config = dict(
    image_size=24,
    tokenizer='char',
    encoder_activation='relu',
    encoder_stem='deep',
    decoder_parallel_block=False,
    decoder_tie_embeddings=False,
    momentum=0.95,
    nesterov=True,
    adamw_lr_other_params=0.0027,
    batch_size=128,
    weight_decay=0.02,
)
Rows from block 7 of the image encoder of a small encoder-decoder image transcriber, named by matrix and row number. Rows with one number belong to one channel. Each number is 128 + 32 x the weight over its row's rms, rounded and kept within 0 to 255. All counts start at 0. Numbers have three digits each.
After each channel's rows are labels from the 100 images, of 14976, where the channel reaches its highest value: "responds to" is what is common among them; "place" is the part of the image that holds the peak. Only what is clearly more common there than usual is listed. The data: seven-segment displays showing three digits. In brackets: how many of the 100, against the usual share in percent.
# convs0: expand pointwise conv (encoder.blocks.7.convs.0.weight, 144x48x1x1), inputs 0-47
# convs1: depthwise 3x3 conv (encoder.blocks.7.convs.1.weight, 144x1x3x3, trained with AdamW), a 3x3 kernel
# convs2: project pointwise conv (encoder.blocks.7.convs.2.weight, 48x144x1x1, transposed), outputs 0-47

convs0.3:173127141181120129068064117120186083111153135150140134123127127125169193149146106126098095198134086136118106139098134152149112093062109156167084
convs1.3:183168099097092130112118095
convs2.3:133107160131100117110111155142098106181077181127121079113191148162125170120146162162139178162138055171155128089122096141108147168100171161084147
responds to: the digit 2 (97 vs 27); third digit: 2 (56 vs 10.2); second digit: 2 (52 vs 10)
place: middle right (58 vs 11.1); centre (41 vs 11.1)

convs0.34:154188114125142104113067115128131115151111149127078111123131096166179068045144080099103161142139165089130046128139106153147117137086127112096137
convs1.34:119117085102096187088123146
convs2.34:112165162119108122144175123146194087086088113131168124149130092088132126049155061129145110176144156058167115143105120116105119135125077121122084
responds to: decimal point (100 vs 50)
place: bottom centre (91 vs 11.1)

convs0.45:174134138082092129147118129158125074100148103154148144149157182152107102090069095186069113164139161169097128152084084139126116095096143069090135
convs1.45:092130125094148152128200104
convs2.45:135108119115060160162134120113124120117147065088094167143064117093130127118186124160143178122123119229121138178137101135150083174102122126117147
responds to: the digit 4 (89 vs 27.4); third digit: 4 (47 vs 10.1); second digit: 4 (38 vs 10.6)
place: centre (48 vs 11.1); middle right (44 vs 11.1)

convs0.67:107098130076118144169148139136091113152077137106145207089164133106122105139162129133127119199125146149125119050086204133131137182110138120120079
convs1.67:154112157134063181125131148
convs2.67:146155092053130122103144121207084140100127118072123168167141185143110118124083152147075109118107100176143173155179098121120132125104130125110185
responds to: second digit: 1 (45 vs 10)
place: centre (58 vs 11.1)

convs0.89:088103093143156128083105137090084061105097106134132167116055165185166116117137161145189107136110119087138155163188141105124161155169120124114105
convs1.89:160071107103094132146090158
convs2.89:145195132111175114075107155143118090090121064140094132103086198151137136117154135156130091156133099112086106091106127145155055109116112145113062
responds to: the digit 6 (69 vs 27.1); first digit: 6 (53 vs 10.5); first digit: 5 (39 vs 9.9)
place: centre (99 vs 11.1)

convs0.69:151045144080124099095197116151146140129129119119118119184162101081130131072100090181134143149111123100101131135127147093143196082091115083101135
convs1.69:117082152122106094124060114
convs2.69:171156145137061091180169145132147108163142189147139114161057110086130108136135165163126098154099141074105104114114148141120123068080105079163141
responds to: second digit: 1 (28 vs 10)
place: bottom centre (91 vs 11.1)

convs0.98:101112117115140092119158091134138078079103137126093087156141164189175116138104118134171082181168164168160145086213156163126130105121102115162118
convs1.98:128125117127112085131212130
convs2.98:144168143173136134170106176114107161114153166122100110079097189159102130119110148150165087160055160124163167139077112101121155088152102105155186
responds to: the digit 5 (57 vs 27.2); third digit: 5 (33 vs 10); third digit: 3 (25 vs 9.9)
place: middle right (64 vs 11.1)

convs0.27:200174129134063135118180099116115089044105147083127172133138100124141086181148125125157186126159133153149124130109103110115106122086126187116109
convs1.27:139117114082098076150089095
convs2.27:176131173169059121141115135115125111087110101179102092140082116136103164093142121161104084133099132170127168161138147140209183123189160130134117
responds to: the digit 4 (61 vs 27.4); third digit: 4 (37 vs 10.1)
place: top right (57 vs 11.1); middle right (28 vs 11.1)

convs0.74:084116165123124102148118109125158107160097162129182117119160081115082105136170145127097073132119195126113089163141160174139094120074131205161177
convs1.74:063116093117111143147078142
convs2.74:157122128137112113173064132133148135111101196105177084108129147132103090169142110097097109162118053092110098105139155083093112074078148185128131
responds to: decimal point (100 vs 50)
place: bottom left (62 vs 11.1)

convs0.133:069071073133117087124129117146120143154148160070118122156117113125149101064065099114142202179157121121133145195097111094106141106118128079132126
convs1.133:156102162153147159180102164
convs2.133:076111161112147092121100114174146143102133129098205129104125153184077118191113104116099105129106127125136032098131113143128127122106117059140087
responds to: second digit: 1 (37 vs 10); third digit: 6 (25 vs 10)
place: middle right (66 vs 11.1); centre (29 vs 11.1)

convs0.31:111188082146140109151107107150144165142062113130133081134138109162165092144078094086125143114074181088102135093156140155118138142159071070143080
convs1.31:145125135146172149138205118
convs2.31:123129139157081142107162141133088132153162164080125152079142143153127166142190133175175073125162099093139158184076162133160173088080127147134165
responds to: second digit: 6 (25 vs 9.6)
place: bottom centre (45 vs 11.1); bottom left (43 vs 11.1)

convs0.59:124184111108096162128158097156159144152106093165152103133096127114200113079112152093115165100116137082125192104160141111124124203177108160089166
convs1.59:116121127096079189087127114
convs2.59:090151119129157166095098160112111109171115116100200130126151086125150142108174142131113165078158114213051144132174145128082100165106125135144102
responds to: the digit 5 (87 vs 27.2); first digit: 5 (82 vs 9.9)
place: middle left (98 vs 11.1)

convs0.48:120073126131124131115095065112058095168101123152097179087144130176179152106136093129149122174075158109139131091122169079124131176101152134076111
convs1.48:123093161113107204121135145
convs2.48:132136127134107104132147101134073128169090136155122117187110104136156088085113140161118135073091077162211160156088141055099074107123139140096138
responds to: second digit: 9 (27 vs 9.6)
place: bottom left (62 vs 11.1); centre (28 vs 11.1)

convs0.12:125109122134172163157178133154123151121127086071154141196198176093157106118160110167097129100186139147167128103160121114183110101145115084115174
convs1.12:108152143096204137106142108
convs2.12:108118151111106133149025160083120061157092142107174166134107173089080105105154128121129135097135113118112159174116097073164171137157142146106112
responds to: the digit 3 (100 vs 26.9); third digit: 3 (79 vs 9.9)
place: middle right (78 vs 11.1)

convs0.70:116167044093199058137126108129064115147094139165104118107143119157143112138117133093156111129100185121169184121158172129150138157158113118168120
convs1.70:111113098111153167080181141
convs2.70:146114130199128085130116151120109126159104201154142047070124143122131144126129114156127094172131130120153110093105184114046154110122143175171112
responds to: the digit 9 (58 vs 26.5); the digit 5 (55 vs 27.2); second digit: 9 (31 vs 9.6); first digit: 9 (31 vs 10.1)
place: bottom left (79 vs 11.1)

convs0.120:140126092098102170121092148068170140123116097140095125142113200073092093096106154054098133190158127169141108117142116149145180133140124188142132
convs1.120:136127157092096177083119167
convs2.120:068115118152089079141116139149168142109118185124137143090120123131153172150130084081115157135122112082142151140158069091034130093098069105148132
responds to: the digit 5 (55 vs 27.2); third digit: 5 (48 vs 10); third digit: 2 (39 vs 10.2); second digit: 8 (34 vs 9.9)
place: centre (55 vs 11.1); top centre (33 vs 11.1)

convs0.79:134072104174120126057104145111152144062112120127121117182102141153166097161111077120127141112126143098133170094100077114168056123099153176089117
convs1.79:101147124092116103168062140
convs2.79:154145131140147112065069138149111076117162117131102067166157126185144136148146079052157129185109147127188158110149120136140128132181105134168106
responds to: second digit: 0 (45 vs 10.6); third digit: 6 (30 vs 10)
place: top right (87 vs 11.1)

convs0.22:178103116115174111124106147094118039172143103062115125113165121038075129148106176139142118143158117145127106132132081156140144124112152142184135
convs1.22:141076134066127111132127082
convs2.22:166106134157189149127065099154126083133112137131142067120131104109146151138189183125175108136167096122092139147143128077132144080134121183082192
responds to: the digit 5 (68 vs 27.2); third digit: 5 (49 vs 10)
place: bottom right (86 vs 11.1)

convs0.92:096141099060165162144073094094175134126168215145115168128107062119139104107166133117180081147149140114091100131168124097147116128137090129115145
convs1.92:096076103091096104094107145
convs2.92:164167099123114103179107178092061191129086167171107125156098163150108099111177143176154144127120130124146109151159097110087056086128120131114103
responds to: decimal point (100 vs 50)
place: middle left (71 vs 11.1); centre (29 vs 11.1)

convs0.141:102127158073107144188108111186189099095146172158142153134128130066125103141160094137162143131177169087094085096162132143144146137156079106082107
convs1.141:073117115162178106139169126
convs2.141:097095098121102140132156119022096101111106156105163107126115140124111092121127098112121051107130194109075088126106103131168159129155164110090169
responds to: the digit 7 (70 vs 26.9); third digit: 7 (31 vs 9.7); second digit: 2 (25 vs 10)
place: top centre (49 vs 11.1); top right (46 vs 11.1)

convs0.116:141118097131099098094125099125146191111158163155087154101115124134187114143142137126066195085165091115141089120156175157178101093152085091089157
convs1.116:128085121131184146129074099
convs2.116:119147147133118106124170088120147146143136109086125124067070127064096080113140121101138122141129128077123078126127176148083119120081126153130016
responds to: the digit 9 (100 vs 26.5); first digit: 9 (52 vs 10.1); third digit: 9 (47 vs 9.7); second digit: 9 (33 vs 9.6)
place: middle left (47 vs 11.1); middle right (36 vs 11.1)

convs0.13:109182088075132116092149113167158123168108142115105139147089124136133125116148120098143136109138072129120070126138129223112056190145146121065118
convs1.13:135206134137085135119124097
convs2.13:158115158119132181123126162102112110142166104108157112072146127170143168125159089138072061159149079131130157130084125151113189185115106185174147
responds to: the digit 9 (97 vs 26.5); first digit: 9 (54 vs 10.1); second digit: 9 (35 vs 9.6)
place: middle left (52 vs 11.1); centre (34 vs 11.1)

convs0.29:086107184153133174077118112155083119142150116178178210133158120148162143135132126118098175145137158110179078142088140114166114144083072141105129
convs1.29:141133119119076189115166100
convs2.29:166145132141114133183130087155151179150102117194168105101086157092125126116058151164134115106119121167132113176101079088136117109084182178151161
responds to: the digit 0 (57 vs 27.1); the digit 2 (54 vs 27); second digit: 0 (42 vs 10.6); third digit: 2 (39 vs 10.2)
place: centre (73 vs 11.1)

convs0.86:095138102076143154120147175144155123169142115193127170121169133097080145126149169140122205131128183167122152130112104136165115124132147081196069
convs1.86:057171155149109116148113122
convs2.86:128125145115174091151121152112131192096110128062093118133187080180141095094112148164122111120147069107113126114067111133086114185156145156084169
responds to: first digit: 6 (31 vs 10.5); second digit: 2 (25 vs 10)
place: middle left (32 vs 11.1)

convs0.107:157088165095117134145175182120148144109112123100135171128179110110151156147186095122151179126174098114170159123082111118117173176142176133178063
convs1.107:097140103093082133134099185
convs2.107:110105107147129154158137120134156210141114134121137094127183151211153093161112101075125106169094163174113138145149171183141149133159109071093144
responds to: the digit 3 (100 vs 26.9); third digit: 3 (76 vs 9.9); second digit: 4 (33 vs 10.6)
place: top centre (82 vs 11.1)

convs0.72:090142142151143122135135075140118135095117141118161065183101081167125123147119148158135122151142198134172152102075156170141106068118152190160185
convs1.72:136173130051133119107148111
convs2.72:171175127128062160118133155071149165148134106148137137143071122135095118156145147198151123097092105147102154111068111085073161140166149142189127
responds to: the digit 9 (58 vs 26.5); second digit: 9 (31 vs 9.6); second digit: 5 (28 vs 10.2); third digit: 9 (27 vs 9.7)
place: bottom centre (63 vs 11.1); bottom right (37 vs 11.1)

convs0.103:127125090096157167152154096114081147097183119190132178144194111080185138135147142158176147153140097112132124127072114158100112099089125158084168
convs1.103:143140091080078134156170117
convs2.103:165079149164177104090156102081146136099101100124113104149100108150115079092104121167066160184151137077125106190076141154120121102153169168120121
responds to: first digit: 6 (31 vs 10.5); first digit: 5 (29 vs 9.9)
place: top centre (53 vs 11.1); centre (37 vs 11.1)

convs0.17:126141179129140129148158056142205143114177155147130114130138114106114102108204169104117092154068169079184135130132131110174186107117141135130131
convs1.17:135121087196100098123106155
convs2.17:121101097130187115171086141113148076157083102133102093072153096176148134133197167141139096148111147127144121209144149158135178110105110138178142
responds to: decimal point (100 vs 50)
place: bottom right (68 vs 11.1); bottom centre (32 vs 11.1)

convs0.114:098136122107118110156072152110189147108176139092149103168121138168072070067107154108209137135161126137165107128140158146131101111120142076161172
convs1.114:162127148147076177164108152
convs2.114:116126109079054143128072089179204129072115141117140131156138153166096148145110074093062112106153133121101128100111083145093170134114111107129099
responds to: the digit 2 (66 vs 27); third digit: 2 (46 vs 10.2); second digit: 2 (26 vs 10)
place: centre (85 vs 11.1)

convs0.126:120119151149206119096098148161169165147084155131087155194084171124066158105118121157152088142126157090157091153092124092128115122136085175099107
convs1.126:083125096127173115142074157
convs2.126:142115174113149105090162192109141128150172166135089099151102093081154120180133109120139067143111124126132158134110167202177144156178147156073156
responds to: the digit 0 (66 vs 27.1); third digit: 0 (34 vs 10.2); second digit: 0 (33 vs 10.6)
place: centre (39 vs 11.1); top centre (37 vs 11.1)

convs0.80:199117127132132123114075155103199174097157158137078146122113110149099141157126164134198118118160098156117138083087142119088075145128127172177088
convs1.80:093090129131134126164066167
convs2.80:130122065137149142108099104132158107096130133190146144102157141159097122169145075093064085104167185117131155124159155138161119178193074163120115
responds to: second digit: 0 (45 vs 10.6); third digit: 2 (32 vs 10.2); third digit: 5 (28 vs 10)
place: top centre (59 vs 11.1); centre (36 vs 11.1)

convs0.35:157111097115067114191094092126163137134163198123125081141105137088097120122119130120155083148200151125137139117131070114179121115109115076061143
convs1.35:155093165093101186135111144
convs2.35:053078150111218137107138161126163131082121081151110102107126142120151187164139105160141118149098115074152148084120107128127159090089126079160127
responds to: the digit 7 (63 vs 26.9); third digit: 7 (37 vs 9.7)
place: top centre (50 vs 11.1)

convs0.142:082117185110093076084050154171101103092139080151097156112145131140121167104130174105170138090158128148121081144106141143146098153160128072119083
convs1.142:167151103160190106099136145
convs2.142:133126096110164144160168144142097114171095185081119104100086078125112174112185131089092151074073094158086135104102161120072119089141117153129156
responds to: decimal point (98 vs 50); the digit 1 (60 vs 27.4); second digit: 1 (37 vs 10)
place: bottom centre (51 vs 11.1); bottom right (42 vs 11.1)

convs0.113:097116137097060069135106154144112130132075094103113096088137135205160123092138136181098092141176161185148090109141087109134109149083164118153136
convs1.113:087139122116102094093184161
convs2.113:120160142128145137095155182162153161154205151081068155117113170149119138139116142109156171089105129113132143151117198085139134041139140133154166
responds to: the digit 6 (83 vs 27.1); second digit: 6 (59 vs 9.6); first digit: 6 (29 vs 10.5); third digit: 3 (25 vs 9.9)
place: centre (79 vs 11.1)

convs0.128:156162141165136111100165141200116134098103084088129056131221156149114143087063114158113113132121098129157178130097114104134169133134138122126172
convs1.128:124092132086101089115069110
convs2.128:090168162153080163142129131191140163148116142104153149126098104123111102142136193123172095140128098115082075142104077132090056119102149067161102
responds to: third digit: 4 (26 vs 10.1)
place: bottom centre (69 vs 11.1)

convs0.90:068147134112110133106162161118123120140112113165130101133116157166084187082105147164101170186145118204181108171156086152117129131128116170122196
convs1.90:109079111153140136109195149
convs2.90:201091108140073181094106123123155091126162139087129120074134152077163131158149086164165157092126127091117105107102174074154177098111150150129102
responds to: the digit 2 (73 vs 27); second digit: 2 (42 vs 10)
place: middle right (49 vs 11.1); centre (36 vs 11.1)

convs0.53:116139170106073098138138126104138127145147067080136182207087134077093127097146108129143071134102137065186139105096167128077150112114130117132145
convs1.53:112129129162152098165062101
convs2.53:115136082080144112173105127118173073130156124147113136156190118111111103154079192152119082116152178084165087137188097120197130109120116149145133
responds to: decimal point (100 vs 50); second digit: 1 (39 vs 10)
place: bottom right (88 vs 11.1)

convs0.57:122127185136109190135109120098128177156171126132117150106178161053196154151145138122085135109115120135148107129188070097106123119083115153065134
convs1.57:104092120148152148139082067
convs2.57:110121136133095085117143145174081133067104184109109139167121141130126115163124142091144124102094145246149123135085094112125136048147105130146118
responds to: the digit 0 (100 vs 27.1); second digit: 0 (60 vs 10.6); first digit: 0 (57 vs 9.2); third digit: 0 (33 vs 10.2)
place: middle left (47 vs 11.1); centre (43 vs 11.1)

convs0.26:118112185127170144192061135084109135126116079131172178131197118174116101153188163139131128114109107098057128110136101123139152095159107114101132
convs1.26:131107134151214115120114108
convs2.26:150133137108096154058110105100148208088170079118133084090118136131102100125162152121191119102140135117075152122079166130120171159112166123179101
responds to: second digit: 4 (30 vs 10.6)
place: bottom centre (74 vs 11.1)

convs0.28:131151135078142127191127141110094122134151105091141078130102125132139167117099122174075154108179114154159204120191147136108149136091166052162148
convs1.28:098139130137146116118055080
convs2.28:163152161125117133190156082146092136150116172186141073090078114140133103072136142123100147131113105189085122160192100153107148080148170103128109
responds to: the digit 3 (54 vs 26.9); first digit: 3 (29 vs 10.2)
place: bottom centre (36 vs 11.1); bottom right (29 vs 11.1)

convs0.87:157123080148066093103130143118121137094160137145125118081129155088073106181146095088076159111190178132149168104121124084154118091073134128159174
convs1.87:113096126147184102123068138
convs2.87:177110158148133120127123116149138096152131121137129119086096160118128089117090140147121125118149179191063104149065158081105095187121097208127073
responds to: the digit 4 (77 vs 27.4); second digit: 4 (40 vs 10.6); third digit: 4 (37 vs 10.1)
place: centre (48 vs 11.1); middle right (39 vs 11.1)

convs0.99:109117120122122140135159197117082162135105066159157113150066118108066130091128167184110170180107165164109099116147116192156138160138166152136144
convs1.99:214157130128131128156134118
convs2.99:144208104111168043121118148103093116122107123149148155130106073181130062106087065164132147133109112120082130129090155144140076151127121146155125
responds to: the digit 2 (100 vs 27); first digit: 2 (81 vs 9.6); second digit: 2 (50 vs 10)
place: bottom centre (76 vs 11.1)

convs0.81:162119110146127069121161100134150088109086146180172106131121154116136126094135099166118164182056111093054155131151172144129122136184135149192127
convs1.81:103154116183121068099115138
convs2.81:128173124072147086164199109122101100132097108119125159141157108155128104093086124157176162102095153131199071065078123142144111104156122164123153
responds to: the digit 9 (57 vs 26.5); green glow (36 vs 16.7); second digit: 9 (30 vs 9.6)
place: bottom right (98 vs 11.1)

convs0.94:088137146145201177163131159110149115123103126184143171127130100091132096115167088133183114179150129168138065094145144140190132193116147104129150
convs1.94:105055135099110158113106152
convs2.94:142105075081121106117088195157112105167131130121109130143131156132146119154157101070072146108133103142118131121227084143066136100176097115101111
responds to: the digit 2 (65 vs 27); first digit: 2 (30 vs 9.6)
place: middle left (54 vs 11.1); top left (30 vs 11.1)

convs0.46:117184129148126123142120136099114104116083149206153102112144116114191099122139129120120146124148083148070149148188165106148136190083067109115064
convs1.46:154119134206155104146138103
convs2.46:164155185119157185089172142095127099145099117148118089101140106108139130111190203156171115073075151103138147140102146085123109099140186162114132
responds to: the digit 5 (61 vs 27.2); first digit: 5 (56 vs 9.9)
place: centre (87 vs 11.1)

convs0.104:155077164178169098175152151095140107174101048090129105160125170192173125138165138147106107119095150097112111122081148118143163137123078137101153
convs1.104:150098100111088118131104195
convs2.104:163116111180133139138157077107094055126167104136072147135157200122098132184142121152143141080112110082059129129095129160133159100098102171118126
responds to: second digit: 9 (27 vs 9.6); second digit: 5 (27 vs 10.2)
place: centre (77 vs 11.1)

convs0.58:125089147129119098081085090168143065172125133112109175125175176128096065142183079103096171111125142125146145107132131180107077114099180141143121
convs1.58:107104115105089145128190170
convs2.58:123096183123106151184107085135109074155129147107184111078128121038096080098152136140152156077172115136074172112093116119106145110140136129136149
responds to: second digit: 0 (31 vs 10.6); second digit: 7 (27 vs 9.7)
place: top centre (96 vs 11.1)

convs0.6:114122112174050053144167094118129112159101090102103118121185122126205165092129140110129070148139123169128071110138125132064111131128153118121117
convs1.6:095144104134087125163185161
convs2.6:116149138202160163087178173166154151124132146038124135137133173186072124113120130153110157126135135096124110102084137086086131104114135120189111
responds to: the digit 6 (97 vs 27.1); second digit: 6 (79 vs 9.6); first digit: 6 (43 vs 10.5); third digit: 6 (38 vs 10)
place: centre (83 vs 11.1)

convs0.14:124112081138097119119091108124206138074106160095166140102150173130145112187096116121188165099133145155148168148154185170160132103075131174111127
convs1.14:115134120125108123134220117
convs2.14:124168138115150113206148130124105168167161200072138155108078096093156144150162162160100093175072123128142136137139069114116097172113139140096143
responds to: the digit 4 (100 vs 27.4); second digit: 4 (43 vs 10.6); third digit: 4 (37 vs 10.1); first digit: 4 (35 vs 9.9)
place: top centre (38 vs 11.1); top right (31 vs 11.1)

convs0.84:129131151112154150153135155173118112194128132101132151121176180083138134151046098106109166134143072142198178145100094112175149153096146097147157
convs1.84:087112137141079115132193117
convs2.84:123132094102171043130158101066147121133182077153123098137164169054146160120144140179096099118155159126112139153127128131086164159145125182115119
responds to: the digit 3 (100 vs 26.9); second digit: 3 (57 vs 9.8); third digit: 3 (44 vs 9.9)
place: top centre (52 vs 11.1); top right (40 vs 11.1)

convs0.56:152163098070121134111081082143162187101091144120171135101097067114108144163123098144105163131089052199136159116121145095124151118160129171141116
convs1.56:143150089149073118144086165
convs2.56:130097120143130135151097152077167085130191191137166081195107164154157137155163118115117166073160175116123113111157087088112096095107139171123103
responds to: the digit 4 (64 vs 27.4); second digit: 4 (36 vs 10.6); third digit: 9 (26 vs 9.7); third digit: 4 (26 vs 10.1)
place: middle right (47 vs 11.1); top centre (45 vs 11.1)

convs0.109:129147139139076103108130165197159152147057113197174120096140152119087150153126132162114173078178133155118116150179101170148152102119087158158136
convs1.109:169155111171111100185145126
convs2.109:144145098126116173114171149125111113123099111092109126109091121087217119066148120103137171161045156142122120135146133130081151151202155148164102
responds to: the digit 6 (55 vs 27.1); first digit: 6 (40 vs 10.5)
place: middle left (93 vs 11.1)

convs0.40:170063084127092078143156118113096111095113112118116123130183103111138159151155136107195108134143172174155149131116199078118180084098120166142101
convs1.40:121190148131072100136122098
convs2.40:132113136112165142191170093108053114170168071158162098124088129172139059100147102152097147112143094148128167106150092140162108158122169090112120
responds to: second digit: 0 (30 vs 10.6); first digit: 4 (25 vs 9.9)
place: bottom centre (69 vs 11.1)

convs0.7:136104189125129136118120147083122105159071094098168172145126101166118181136172118114067184184084145117131091135053114113154151134140138100102092
convs1.7:160101129137169170090079137
convs2.7:136100125154063088164162099102127142162166152126110067104137128160099077125096219155119100144096124167139160152113071106121163072139117112107153
responds to: the digit 7 (89 vs 26.9); second digit: 7 (82 vs 9.7)
place: centre (91 vs 11.1)

convs0.24:132142079159106122157084138164090110170154129148158123173162113084105172175098083080114179191167133080135123101094122155141111120098166075108156
convs1.24:142119128124100143136216122
convs2.24:125159132168165147104104187083165160048152129133125112147107081164089162143103153128112132117190191159070151123102159163126144120156157155089129
responds to: the digit 6 (94 vs 27.1); second digit: 6 (82 vs 9.6); first digit: 6 (27 vs 10.5)
place: top centre (98 vs 11.1)

convs0.36:059143142117129141106150107113092146130158162136125092115147146115109090150067117095091167054088156171138100092080149173077150074133175144121148
convs1.36:156123149109093161093161183
convs2.36:154158166088142138141083145082128137077150125089097097107170109129094184175152111181138089134143108097107076096115122154222122144140176112131111
responds to: third digit: 6 (27 vs 10)
place: middle right (76 vs 11.1)

convs0.50:132103060147104160066095166091128133153156130106133105142073149058053092161132073161097167093083133136137124110093125129121102122154140147155157
convs1.50:139152153144159152091069092
convs2.50:100112153148160118122159144107094091128095129066116143078179160170112117106072137170191078194132114144112145123072131122094124093067127137158104
responds to: the digit 8 (65 vs 27.2); third digit: 8 (40 vs 10); second digit: 8 (28 vs 9.9); third digit: 6 (26 vs 10)
place: middle right (68 vs 11.1); centre (32 vs 11.1)

convs0.112:124122092126161124146136138129108011162076105152149142168097166104119133120192121115168152133112090081110173113149145174128135097076088121151122
convs1.112:076148086085164122147147151
convs2.112:150158106177085121121042073062149126161138212122146091104137156110094120119141125075121125150121148154120138089113081104110157122122166090135161
responds to: the digit 3 (100 vs 26.9); first digit: 3 (72 vs 10.2); second digit: 3 (43 vs 9.8)
place: middle left (69 vs 11.1)

convs0.136:132181147097156183136135180098143166202107124065145127128170160120132133100137114144080130161135068130192168143098143105118155117121145179120180
convs1.136:105111115133094157128205112
convs2.136:084133108107141113128162107135152144139132102153164110081152213163091107163142059110131138131124201121066177159145166111137141134181096149117164
responds to: the digit 3 (96 vs 26.9); third digit: 3 (60 vs 9.9); second digit: 3 (38 vs 9.8)
place: top right (33 vs 11.1); top centre (30 vs 11.1)

convs0.100:139120152135124084177119076123124105143152154095137160130122173125120090107171169122174147151176071103097124143123115064084110074072091115112194
convs1.100:144126133091137129045111143
convs2.100:158136143124101108141101090107153060191117119075115100109106157104139124131128140090118146080146090133125099184103200132123161093104141158212167
responds to: the digit 8 (63 vs 27.2); the digit 6 (55 vs 27.1); third digit: 8 (41 vs 10); first digit: 6 (28 vs 10.5)
place: centre (59 vs 11.1); bottom centre (31 vs 11.1)

convs0.140:114126112099135084132126144174149199066113169101164187177111103118141137123107139056122132129081082138140134113160182108201112153090144118132139
convs1.140:123208134126150152129106094
convs2.140:103116155127064170123138149169127136120137054146134141094056165117082177121138190166097138077165123173136165109108129136127123200132107131105120
responds to: the digit 4 (100 vs 27.4); second digit: 4 (73 vs 10.6); amber glow (35 vs 16.3); third digit: 4 (28 vs 10.1)
place: centre (71 vs 11.1)

convs0.83:093101100137075088153152200099116153099151126142121037121123090111110181132126167083082124100130117170134126158152112097140058112122136087104106
convs1.83:090158092150090109118075106
convs2.83:159150139083091082131149163187117095133083080079190079146182141129160164107108145106132093118132081171077121157158105131121115101129181155140106
responds to: the digit 5 (56 vs 27.2); the digit 2 (55 vs 27); second digit: 2 (32 vs 10); second digit: 5 (27 vs 10.2)
place: bottom right (32 vs 11.1); bottom centre (28 vs 11.1)

convs0.77:118105100128105117157104183107083125122096093144150120149139085055137175118096149131214152147159146152141134115129103146134179113108148124097225
convs1.77:101060088135150156114153116
convs2.77:173133154161098182039147182130120138114102176111138125162129133123160162145168153115154100104125091197134092150092104073102122133106155154103078
responds to: the digit 2 (75 vs 27); second digit: 2 (62 vs 10); third digit: 2 (35 vs 10.2); first digit: 2 (29 vs 9.6)
place: centre (89 vs 11.1)

convs0.54:169086162142167152159108128138145183080150130049142149168160084120168177129101134143173172180116129149140121070091151120146145117123102161092168
convs1.54:116136096103105099090074088
convs2.54:164108171196081109152116156071091081141156116156136179132103073117156131079154166144192127105131110105137138169162106155150093109131139072160126
responds to: the digit 6 (58 vs 27.1); second digit: 6 (30 vs 9.6)
place: bottom centre (59 vs 11.1)

convs0.105:123138096081191089127128091115091178172136160123094173121149149156155153148175109103141083096089164129090137124146127122082133204102153073153092
convs1.105:124128064168082127092137133
convs2.105:087151152108154066135114093109121117083074092151071186130155156074104106152087115138094092165142124150097130112139130169178129144178157108069106
responds to: first digit: 3 (26 vs 10.2)
place: bottom centre (55 vs 11.1); bottom right (44 vs 11.1)

convs0.30:124200100139092148195099134123154145171075070126151166180146195137121135109130114151132101148120156057108185118129184150116114139152105119112130
convs1.30:133097074165078129127125090
convs2.30:115151120140190117155124111066120119036123136112061175158142129142112156127122072140151106124102160104111154165127077180158076165147158106110123
responds to: decimal point (81 vs 50)
place: bottom right (89 vs 11.1)

convs0.20:107138078167083118171167136117164143142130078096060181104153094171122106153133070148119157131097133106130122087146085137103117127108076159096198
convs1.20:138137134133221114124122134
convs2.20:123134099121104195097127157095143044160102135073096109133126128138093164142149175126181166073117113096101118147108136075093135094138062106108112
responds to: the digit 6 (79 vs 27.1); third digit: 6 (62 vs 10); third digit: 8 (27 vs 10); second digit: 6 (25 vs 9.6)
place: middle right (82 vs 11.1)